{"dataset": "rendered scenes of toy objects such as cars, trees, mugs and chairs", "train_examples": 195000, "translate": 0.12, "encoder_kernel_size": 3, "fusion": "prefix", "decoder_bias": "none", "decoder_drop_path": 0.15, "init": "lecun_normal", "residual_init": "none", "beta1": 0.9, "batch_size": 256, "warmup_steps": 880}
Rows from block 15 of the image encoder, named by matrix and row number. Rows with one number belong to one channel. Each number is 128 + 24 x the weight over its row's rms, rounded and kept within 0 to 255. All counts start at 0. After the name is the row's rms in percent of the matrix's.
# conv1: bottleneck pointwise conv (encoder.blocks.17.conv1.weight, 64x128x1x1), inputs 86-127
# conv2: growth 3x3 conv (encoder.blocks.17.conv2.weight, 16x64x3x3, transposed), outputs 12-15, a 3x3 kernel for each
conv1.0 096 [141  91 118 138 117 140 141 129 161 114 161 114 119 163  70 132 144  78 126 135 150 119 155 133 117 137 110 143 120 112 150  88 131 144  96 106 145 144 152 119 116 113]
conv2.0 096 [ 84 148 123 147 116 127 128 146 131 146 165 119  96  88 134 129 101 147 149 154 121 133 136 133 114 127 125 178 243 128  90  84 134 121  96 143]
conv1.1 101 [131 134 114 142  86 145 130 136 141 157 104 106 130 150 105  94 137 140 102 156 119 109 115 107 162 126 152 103 135 183 117 112 137 160 145 144 146 100 123 139 172 118]
conv2.1 091 [154 181 148 124 153 143 164 137 104 142 124 169 103 129 173 104 156 171 130  99 149 137 107 115 127 127 103 143  77 135 116 163 132 111 119 138]
conv1.2 096 [147 138 182 139 135 134 137 138 124 128 145  99 127 151 142 126 137 132 112 156 116 169 167 105  92 114 128 138 139 104 140  66  95 112 159 119 128 121 154 107 112 142]
conv2.2 092 [154 136 157 129 148 119 151 130 122 105 117 108 136  87 116 118 137 105 174 142 127  89 135 110 102  76 195 138 155 169 126 118 147  98  98 110]
conv1.3 102 [115 112 130 120 163 123  95 117 138 138 121 132 142 144 124  99 173 121 134 124 128  77  93 167 130  75 152 164 237 105 164 112 133 112 178 141 148 146 168 136 128 116]
conv2.3 094 [121  90 127 129 126 143 134 168 133 118 110  72  84 156 143 188 178 112 116 113 143 106 115 147 110 113 176 129 120 116 170 119 148 108 103 105]
conv1.4 098 [129 119 110 140 118 117  99 139 160 142 155 181 139 123 156 156 135 110 145 158 145  98 106 118 140  82 110  94  95  30 148 144 146  97 132 107 102 105 164 152 147 114]
conv2.4 096 [105 126 108 151 120 158 142 110 112 135 155 149  99 159 130 133  81 142 161 154 122  96 123 147  94 155 155 121 108 146 134 197 152 132 152 118]
conv1.5 103 [162 147 179 119 128 170 108 161 136 144 133  92 129 153 136 153 145 155  70 118 114  63 133 161 105 134 137 149 130  76 116 142 172 155   7 156 147  78 146 119 197  92]
conv2.5 094 [ 77  97 103 108 149 112  78 136 113 128 140 102 129 126 112 128 117 124 140 112 164 110  93 135 134 114 128 114 112 145 134 106 161 124 114 129]
conv1.6 100 [104 101 139 152 124  97 125 137 127 112 129 132 119 139 156 148 120  89 127 185  75 103 138 120 145 155 133  75  96 200 157 148 209 106  71 104 100 112 135 125 180 143]
conv2.6 087 [118  90 103  90 181 119  96 161 128 106 124 164 101 146 164 118 103 109 123 100 122 167 113 147 109 142 134 153 120 101 146 116 113 100 161 121]
conv1.7 105 [108  99 126 112 133 131 152  94 141 149 156 101 103 146 123 110 130 143 214 127 126 140 108 136 132 154  87 118  65 117 145 136 184 145 109 182  80 115 146 108 140 118]
conv2.7 102 [115 152 164 122 116 100  99 136 146 138 118 119 127 115 101 153 130 147 141 142  89 188  98  85 139 127  74 139  73 116 136 113  96 162  92 134]
conv1.8 091 [136  95 152 124 125 155 102 166 152 157 110 107 162  99 117 134 115 129 104 154 122  81  86 123  94 119 104 164 190 179  88  95 100 150 172 134  46 137 183 180 103 134]
conv2.8 090 [122 179 116 159 136 134 121 120 172 141 127 177 129 111 139 116 123 163 103  84 120 137 137 137 140 122 137  83 127 124  95 146  90 143 131 138]
conv1.9 103 [138 142  84 129 200 126 121 150  94  97 147 123 124 132 176 108  87 169 122 115 111 114 118 170 121 116 127 121 114 172 181  88  97 101 150 163  95 147 177 149 153 118]
conv2.9 109 [110 119 112 117  72 149 156 169 149 128  67 128 158 129 150 105 137  91 142 123 105 107 126 119 139 117 105  99  46 138  95  59 144 147 133 134]
conv1.10 104 [149 129 113 131 132 115 151 126 140 135  75 150 125 139  99 121 109 140  99 114 187  82  90 188 118  82 102 105 147 137 146  73  99 132 113 173 113 147  97  93 115 112]
conv2.10 102 [135  97 127 106  64 123 152 139 159 136  86 139 134 146  86  92 124 162 108  96  89  91 124  87 157 144 126  94 150 119 109 114 116 138 122 129]
conv1.11 092 [155 150 130 151 115  98 118 183 123 111 125 144 136  48 107 163  87  99 161 177 146 133 144 110 104 133  83 124 171 114 171 120  89 139  82  82 109  88 107 122 113 141]
conv2.11 092 [142 146 138 114  57 170 148 104 110 109 126 113 128 114 161 120 112 106 114 127 166 110 172 165  81  99 135 128 204 104 128  94  94 145 129 138]
conv1.12 102 [139 120 184 172 120 156 141 135 104 108 116 124 120 137  92 106 133 103 136 169 127  88 122 166 125  98 117  98  98 163 138 165 109 107  72 147  60 110 129 114  42 109]
conv2.12 104 [150 135 101 130 140  70  99 139 111 109  96  87 125 115 121 127 107 150 124  98 118 126 141 114 156 143 141 118 153 143 143 140 119 158 142 112]
conv1.13 095 [110 137 144 133  82 105  77 119 121 133 147 138 120 115  70 169 134 141 121 135 134 172  84  96 194 111 126  80 126 138 155 172 141  82 156 150  68  84  94  90 174 100]
conv2.13 095 [ 99  79 122 126 157 133 115  95 120  99 144  84 138 136  96 127 180 195 132 143 131 113 152 113 161 138 134 114 128 107 140  90 140 113 133 152]
conv1.14 103 [167 148 125 107 160 106 102 146 116 127 125 140 111 126 144 132 111 138 114 118 117 131 175 104 112 144 119 128 129 115  66  79 114 151 111 125 172  95  99 103 109  93]
conv2.14 082 [126 170 140 122 161 113 124 101 108 111 103 145 133 106  81 102 114 134 138 120 110 168 110  92 120 143 137 114 154 120 125 120 142 163 101 115]
conv1.15 110 [137 131 166 166 123 156  96 119 138 132 143 149 101 184  71 153 143 163  91 164 122 106 114 143 112 127 155 118 108 134 125 181 142 101 110 154 103  57  97  85  91 124]
conv2.15 093 [124 161 159 112 126 151 151 143 130 128 127 116 126 109 145 141 121 144 132 165 125 138 120 101 153 114 148 111  74 154 141 116 121 134 102 119]
conv1.16 095 [136  88 124 135 128  95  84 107 108 113 132  86 120 169 110 110 117 186 142  91  82 116 112 169 163 119  87 133 127 167 107  99 129 166 132 149 137 173  86 115 128  85]
conv2.16 092 [127 147 152 136 126 126 163 115 131 109 134 106 132  99 145  92 127 145 149 105 146  86  90 131 115 105 154 143 120 163 117 114 153 115 139 112]
conv1.17 098 [135 133 170 131  99 104 118 163 132 107 107 106 149  51  85  95 114  97 177 119  93 145 138 126 157 152 136 105  89 137 142 136 112 151 145 151 194 132 158 123 112 103]
conv2.17 089 [129 136 126 130 143 136 143 113 164 145 128 172 131 119  82 116 113  90 143 123 106 151 143 133 129  89 141 143 146 109 138 136 123 140 112 141]
conv1.18 103 [ 98 122 118  91 126 123 144 106 124 107  71  91  68 110 158  79 125 188 118 140  90 122 123 131 156 133 129 147  92 139 114  97 111 148 147 109 127 119  82 140 120  42]
conv2.18 104 [110  98 120 116 132 107  94 104 113 118 126 105 147 142 120 134 112 102 137 136 127 126 140 129 120 115 108 138 120 112  82 163  93 126 189 140]
conv1.19 104 [120 125 103  99  81 132 148 126 161 139 132 106 113 149  80 137 118 126 149 219  80 119 111 120 125 110 129 222  73 155 117 143 143 130 169 144  79  91 179 121 130  95]
conv2.19 104 [137 148 132 149  86 137 108 124 153 124 107  90 151 100 123 139 101 128 125 104 132 158 135 132 195 114 122  99  79  98 119 106 126 124 127 147]
conv1.20 102 [ 83 113  95  83 131  85 151 151 131  75 110 188 108 101 167  96 127 135 119 114 150 107 157 142  98  88 101  98 175 115 129 153 126 122 126 115  97  96  98 183 130 100]
conv2.20 104 [136  95 108 167 123 117 146  98 146 146 196 154 131 136 104 119  80  86 155 118 119 135 105 122 113 123 140 119 180 151 143 151  91 120  97  99]
conv1.21 092 [169 140  91 102 169 107 128 136 115 110  79 159 157 126 139 118 129 121  96 103 101  90 123 143  92 157 112  74  73 160 125 178  97 105  41 164 142  98 144 122 215 127]
conv2.21 080 [113 157  90 133 135 144  95 154 131 120 117 157 152 105  95 118 126 133 106 128 128 117 143 129  88 126 129 116 164 148 139 116 165 127 190 118]
conv1.22 101 [133 141 138 100 119 109 131 172 166 147 157 142 144  82  88 164 148 128 108 123 117 152 139  77 135 140  88  96  88 160 111 125 151 138 138 155 133  82 111 134 115 103]
conv2.22 097 [154 190 143 134 122 131  96 142 140 159  79 126 144 124 121 161 145 159  98 163 138 102 174 126 121  83 138 119 141 118 166 121 186 132  99 117]
conv1.23 107 [114 119 151 134 103 122 155 118 102 142 113 147 157 112 135 107  93 148 137 101 125 137 136 123 144 121 117 122  73 162  98 114 142 118 127 189 130 119  86 107 134 115]
conv2.23 086 [110 152  91 127 154 152 146 125 156 114 131 156 174  82 129 111 115 166 169 159 135 149 113 131 142  81 142 119 158 136 120 146 122 130 139 165]
conv1.24 096 [120 155 182 134 154 103 111 115 111  87 121 176 130 136 137 163 139 101 102 110 124 117 165 124 109 160  99 118 124 123 170 140 191 191 141 115  71 138  96 139 122  92]
conv2.24 095 [ 95 146  94 138 126 125 133  82 150 129  95 155 148 138 116 110 138 114 131 103 146 122 137 151 123 134 173 136 194 116 145 143 173 118 154 125]
conv1.25 099 [ 92 129 153 104 113 104 126 139 141 103 131 124  72 128 158 122  88 120 127  91 146  97 108  96 157  97 115 143 186  80 121  23 177 143  99  83 118 134 126 155 147 107]
conv2.25 112 [ 81 117 118  91 156 100 120 142 124 132  91  68 117 119 149  89 110 161 101 143 148 176 107 136 156 118 179 140  95  97 137 126 149 103 151 122]
conv1.26 094 [123 180 113 131 179 149 162 135  93  71  96 172  95 146 114  81 103 160 128 124 148 103 159 162  91 127  91 138  72 132 133  64 149 171 138 125 101 107 114 109  70 128]
conv2.26 092 [102 131 109 152 157 114 143  81 108 113 101  91 154  63 112 113  93 155 131 112 132 127 123 116 169 153 134 143 131  87  98 148 128 154 103 123]
conv1.27 107 [134 108 131 101  96 113 162 112 151 150 160  87 156 133 149 104  56 152 143 126 108 165 134  89 171 112  83 127 152  72 124 176 169 149 121 150 148 143  99  94 142  88]
conv2.27 103 [ 99  96 143 106  96 139  95 104 147 121 118 132  95 149 111 127 146 108 104 125 127 139 106 168 146 127 195 139 102  80 111 139 114 151 133 150]
conv1.28 101 [103 126 148 186 111 142 104 180 132 154 133 128 134  96 101 116 131  91 137 154 132 160  67  94 103  92 112 172 110 132 123 120 125 162 163 152 173 157 104 100 154 161]
conv2.28 091 [105  93 156 111 109 130 136 158 122 103 110 136 117 134 149 173 130  88 109 140  90 168 104  70 128  87 120  85 150 108  98 172  98 166  75 144]
conv1.29 098 [112 138 126 147 129 149 112 127 112 124 124 119 150 117 124 107  82  91 136 196 107 175 125 128 154 138 111 233 154 131 117  84 125 123 109  54 123 132  78 176  66 197]
conv2.29 111 [135 112 131 127 132 136 154 161  61 131 108 105 121 139  90 132 181 144 154 137  87 137 113 148 139 101 125 121 130 170 109 125  90 141 127 128]
conv1.30 093 [125  92  72 130 140 149  99 135 135  89 145 139 118 105 118 113 155 108 117 112  99 100 133 140 108 162 135 126 142 168 145 105 149 155 147 196 159 211 153 104 121  95]
conv2.30 097 [121 150 104 126 135 114 197 134 167 147 124 158 132 133  90 100 170 198 103 111 114 155 130  95 122 106  94 153 160 103  71 116 137 154 151 158]
conv1.31 097 [131 170 119 133 140 123 134 117  69 103 140 115  71 103  91 170 118 122 117  89 110 181  97  98 107 137 119 122 127 122 106 101 132 102 156 138  85 137 112 112 110  88]
conv2.31 114 [129 118 123 136 139 123 130 167 101 124 127  87 194 102 178 155 127 121 163 140 173 121 124 151 125 130 131 113 127 108 105 155 123 129 129 124]
conv1.32 111 [122 100 151 125  87 119 142 130 121 153  85 138 101 130 113 154 141  60 147 204 181 102 121  93 138 156 154 141 118 110  97 138 165 164 102 128  98 144 185 165 118 158]
conv2.32 110 [166 112 134 148 157 124  89 122 123 125 121 176 113  76 128 143 111 130 105  91 137 143 113 103 144 135  87 153 156 156 114 113 122 135 121 130]
conv1.33 097 [128 103 144 142  96 137 143 156 123 136  88  90 113 130  93  72 111 151 156 109 153 138  74 165 134  84 116 136 109 140 131  44 116 117 125 113 212 119  98 141  74 140]
conv2.33 098 [154 149 124 117 133 113 138 158 105 128  82 156 136 132 116 104 123 171 144 112 144 189  97 120 117 134 102 141 180 137  94 123 103 130 154 126]
conv1.34 095 [123 120  80 152 125 106 160 123 150 133  96  84 152  73  81  68  89 119 132  87 105 120 101  72 173 116 144 107  70 139  84 115 127 123 124 198 125 166  96 151 150 112]
conv2.34 098 [ 92  89 136 118 151 114 134 126 128 148 144 138 107 103 131  99 150 184 131 140 155 164 154  89 130  75 125 120  50 128 125 148 138 127 104 141]
conv1.35 099 [ 93 109 105 147 144 147 126 166 133 104 126 103 101  77 126  94 127 115 189 113  62 129 104 136 140 166 121  80 124 112  27 179  67 150 143 118 144 133 102 108  68 146]
conv2.35 113 [135 153 136  96 167  71 130 150 141 143  91 128 109 148 135 136 116 110 122 153 134 159 148 116 102 165  90 114 145 127 146 130 130 147 126 118]
conv1.36 096 [108 139 137 113 154 107 125 144 120 138 144 112 209 105  90 100 152 116 131 129 159 115 119 141 152 149 110  86  90 123  65 119 130 119 102 150 104 124 115 143 216 157]
conv2.36 098 [159 159 123 131 168 126 121 142 135 138 111  74 143 116 119 161 145 100 130 114 120 149 120 104 120 114 132 160 103 144 128 124 135 124 146 106]
conv1.37 097 [118 103 105 123 151 103 132 154  96 122 168 131 138 137 203  94 117 167 108  96 139 128 109 113 162 139 115  82  96 119 108  86 148 110 107 119  91 132 147 126  87  80]
conv2.37 104 [126  97 131 126 129 119 145 165 132 114  69 137 119 116 102 152 144 122 120  62 124 172 118 106 112 120 126 132 148 125 102 131 133 121 165 141]
conv1.38 101 [124 108 106 140 118 128 118 133 102 130 100  84 144  95  64  91 128 105 128 116  78 114 116 116 147 146 121 129  68 137  86 207 114 130 104 147 193 130  87 120 126 103]
conv2.38 089 [128 116 124 123 141 115 102 129 143 124 129 115  87 141 156 143 137 164 145  89 112 171 153 127 135  83 143 122 142 111 126 100 165  92 118 127]
conv1.39 101 [119 173  88 141 162 110 152 118 131 109 119  82 106  97 158 144 120 102 101 143 137 158  92 144 137 125 116 123 161 151 144  83 129 158  99 131 105 135 136 129 121 138]
conv2.39 102 [118 174 127 131 132 121 134 147 164 150 121 110 105 101 119 119 152 137 167 127 153 156 151 121  72 167 102 111 103  86 158 201 163 150 126 132]
conv1.40 103 [138  96 126 126 114 118 102 138 113 152 137 160 145 111 131 207  98 145 130  57 108 145 133 137 159 108 151  87 134 127 110 183 147  71  94 115 150 142  97 110 161 122]
conv2.40 103 [119 160 154 119 160 143 100 128 182 150 143 106 148 129  72 132 103 113 165 171 140 130 132 137 137 175 127 114 134 127 137  93  87 103 145 118]
conv1.41 109 [140 131 162 134 109 155 128 113 148 126 127 157 146 105 144 145 182 120 118 165 117 134 119  88 144  82 129 103 103 168 171 141 181 131 117 102 119 141 125 153 118 100]
conv2.41 089 [119  84 127 138 108 130 133 102 142 169 129 127 101  83 184 146 149 133 126 183 141 118  77 124 172 136 111 115 177 139 142 173 125 113 104 121]
conv1.42 093 [167 108 164 130 124 120 141 137 116 117 116 161 150 113 132  92 137 144 163 115 130 109 186 186 149 127 112 108 117 187 168 187 134 157 108 113 172 117 155 148 136 171]
conv2.42 104 [160 167 103 111 132 145  99 149 128 150 136 160 132 150 140 107 131 125 128 106 158 130 142 132 125 124 136 186 144 111 107 118 115 135  79 136]
conv1.43 101 [112  97 145 100  81 110 104 123 176 125 118  81 120 179 128 195 187 137 139  74 146 146  98  92  84  98 130 151 132 124 102 129 102 160 115 127 129 108 155 124 123 160]
conv2.43 107 [133 203 169 133 123 125 115 175 111 125 132 105 137 135  93 117 101 124 159  88 146 104 111 136  98 119 145 124 117 129 131 102 128 130 142 123]
conv1.44 093 [120  90 108 118 136 106 128 142 115 129 129 140 104 160 178 108 126 153  81 141 132 160 100 100  97  99  89 137  78 103 139 127 142 124 121 149 112 120 119 109 125 192]
conv2.44 108 [136 120 118 156 117 133  86 112 132 121 148 160 140 125 125 137 141 119 144 131  76  75 179 132 116 162 134 141 195 129 104 107 130 109 100 133]
conv1.45 097 [146 185 147 151 112 113 118 164  99 134 145 160  96 158 181 133 135 166 132  86 149 106 168  74  99 111 115 113 147 134 172 109 132 174 119 135 128 112 148 123 117 185]
conv2.45 108 [137 177 127 118 141 132 153 121 117 109 132 113 131  89  95  96 108 154 123 162 120 100 127 131 164  56 138 142 168 146 137 102 142 106 107 146]
conv1.46 107 [103 113 134 123 121 151 107 147 190 137 135 149 128 140 137 131  86 165 151 134 184  91  99 131 106  87 128 111 134  92  98 133 122  67 119 152  98  91 163 155 120 112]
conv2.46 097 [153 120 128 124 142 129 134 123 144  99 127 120 128 142 137  99  97 121 187 149 126  95 113 128 155 111 115 119  84 107 138 163 131 136 117 110]
conv1.47 101 [131 124 142 141 138 136  95 158 134 164 182 202 175 165 112 198 145 165 146 119 119 103 122 145  89 124 129 184 185 122 141 163 126 132  82 156  80  91 150 109 161 126]
conv2.47 119 [133  75 106 111 118 114 113 112 124 137 114 130 134  80 137 131  75 105 111 166 124 163  73 131 143 110  78  91 129  96 131 139 127 142 137 127]
conv1.48 102 [120  85 114 145 131 107 100 124  64 154 103 197 120 103  94 124 107 127 115 109 119 122 133  74 125  98  60  99 125 139 114 112 108 168 115 185 154 139  79  87 160 156]
conv2.48 110 [112 149 146  96  94  83 121  86 144 151  98 122 130  98 145 130 103 162 142 123 120 108 140 134 147 109 133 141 218 159 101 182 122 150 106 108]
conv1.49 108 [157 159  88 132 129 139 138 134  76 111 126 104 145 153 140 122 116 143  94 140 182 137 108 127 113  85 123 131 144 130 103 116 132 148 202  34 149 130  67 108 164 110]
conv2.49 103 [160 177 125 194 134  94 167 136 120 101 154 138 131  59 113 128 132 143 132 142 147  97 155 147 103 160 111  61 117 108 139 146 118 113 108  97]
conv1.50 098 [118 140 111 113 115 121 148 121 117  95 102  78 141 111 158 155 110 148  90 134 144 134 101 126 164  96  87 108 102 156  98 119 121 148 161  65 132 103 125 117 167 115]
conv2.50 105 [165 113 144 110 127 109  97  87 110 165 149 107 157 156 163 135 202 137 116 120 222  95 111 139 134 136 156 128 131 145 117 126  85 147 127 157]
conv1.51 102 [115  94  78 129 160 175 110 140 114 169 122  99  83 137 139 165 115 108 127 189 104 128 129 101 158 113 111  98 100 113 174 194 159 138 182 141  83  80 168 145 162 120]
conv2.51 095 [115 142 123 108 109 181  88 126 135  89 136 189 153 124 129 137 145 183 130  99 143 148 121 145 168 156 117  78 110 114 117  81 132 124 116 113]
conv1.52 094 [107 123 105 125 119 149 141 125 110 143 146  94 134 133 125 101  92 111 114 122  94  75 104  71 159 136 128 111 116 170 186 113 122 129  76 126  77 175 105 135 253 115]
conv2.52 104 [ 63 143 157 113 127 154 131 117 132 127 134 138 162 125 158 133 164 123 129 146  92  88 136 126  62 152 184 130 134  80 135 116 130 143 147 107]
conv1.53 101 [110 135  98 100 155 132 129 115 132 176 135 119  86 182 181 103 104 113 147 143  75 133 158 118 116 162 109 131  83 108 145 136 174 143 119 132 117 114 163 212 105 134]
conv2.53 117 [155 122 165 122  92 145 126 111 185 133 108 156  99  92 137 127 128 130 114 140 120 143 133 105 156 122 104 133 223 150 148  98 112 125 109 126]
conv1.54 100 [133 136 143 167  86 124 163 140 166 114 126 135 161 149 108 113 154 103 105 131 104  81 171 147 138 124 112 144 142 156 142  99 149 178 151 129  75  88 136 132 117 146]
conv2.54 101 [134 181 126 116 115 162 152  64 140 136 144 158 107 131 134 141 161 115  98 115 100 105 116 125  98 106 160 122 133 110 165 189 125  98  79 126]
conv1.55 096 [118  92  87 112 110  96  98  84 127 119 165 153 106 145 100 154  79 103 145 180 135 121  76 118 128 102 147 181 109 107 179 132 175 127 140 111 122 125 116 116 106 120]
conv2.55 102 [124 135 189 136 135 146 123 108 156 107 147 110  98  90  84 113 134 159 143 121  96 109 116 117 128 162 109 145  62  59 118 130 139 147 108 151]
conv1.56 098 [ 86  96 133 135 122 145 141 167  99 114 130 144 184  56 114  74 133  80  78 121  76 109 135 110 119 148 105 154 139 123 146 114 115 163 157 130  87 133 136 171 113 157]
conv2.56 101 [168 156 144 117 132 163 119 120 147 147 148 159 114 124 155 149  97 169 156 121  87 127 119 108 122 110 102 101 224 133 175 122 150 121 136 133]
conv1.57 102 [132 109 145 146 105 164 172 111 107 152 167 152 140 170 117 127 122  68  82 209 119 122 184 153  82 108 137 137 121 104 108 115 123 114 158 115 131 103 165 116 109 137]
conv2.57 106 [156 142 119 128 128 126  89 103 105 123  80 103 144  96 120 115 106 128 162 102  97  90 129 143 108 134 133 103 105 127 127 125 102 131 158 109]
conv1.58 102 [160  94 151 132 132 141 142 103 148 124 111 119 146 157 142 116  83 162 111 126 124 168  86 102 120  99  88 103  88 123 112 120 102 150 160 131 177  90 158  67 101  85]
conv2.58 094 [144 113 160  97 147 133 146  84 142 115  59 127 147 109 113 130 122 126 126 150 114 101  76  84 155 121 120 131  64 132 109  80  97 126 138 127]
conv1.59 094 [113 123  94 151 114 160 100 143 130 125 155 182 112 125 152 178 107 156 152 117 108 104 129  93 107  84 159 102 112 129 146 173 134 100 146 145 129  73 104 108 108 122]
conv2.59 099 [137 118 138  98 132 148 127 165 149 120  83 132 125 125 165 141 141 134 129 119 109  99 106 112 152 129 105 123 162 114 128 135 136 120 118 134]
conv1.60 105 [121 127 144 117  88 156 153 142 102 144  93 123 134 112 117 123 137 132 102 126 134 118 152 144 153  86 134 142 103 134 106 108  98 171 109 125  60 160 112  40 133 144]
conv2.60 101 [139 141 121 127 108 140 144 114 168 136 187 148 117 130 125 119  81 155 137 126 116  86 137 126 141 137 141 164 164 137 122 163 102 129 118 132]
conv1.61 095 [124  47 122  89 112 130  64 115 141 127 162 120 148 112 149 149 104 105  92 112  78 136  62 126  95 101 154 119 136  97 127 148 201 113 141  82 146 123 119 137 160 119]
conv2.61 098 [110 131 163 136 127 161 156 122 132 154 130 120 150 145 109 114 134 112 121 156 136 125 148 153 129 124 142 152 118 114 147 119 140 157 138  85]
conv1.62 096 [ 94 178 168 176 140 124 128 129 129 111 144 122 129 113 152 138 148 135 137 114 145 155 102  87 132 145 110 140 137 141  64 117 117 139 127 130  96  93 154 108 109 189]
conv2.62 098 [125  98 121 141  90 123 157 131 120 148 136 163 140 166 154 123 134 129 148 145 145 108 119 127 104 119 155 136 103 143 143 108 132 116 129 124]
conv1.63 107 [ 75  89 169 164 173 177 149 163 146 140  95 154 104 100  77 122 123 187 112 133 138 145  87 122 122 117 116 103 151 152 108 132 135 119 107 115 102 105 120 121 124 149]
conv2.63 106 [140  57 146 120 131 125 124  97 155 117  99 118 156 102 140 142 134 155 145 157 144 128 111 129 168 143  91 177 141 134 159  73 129 124 148 107]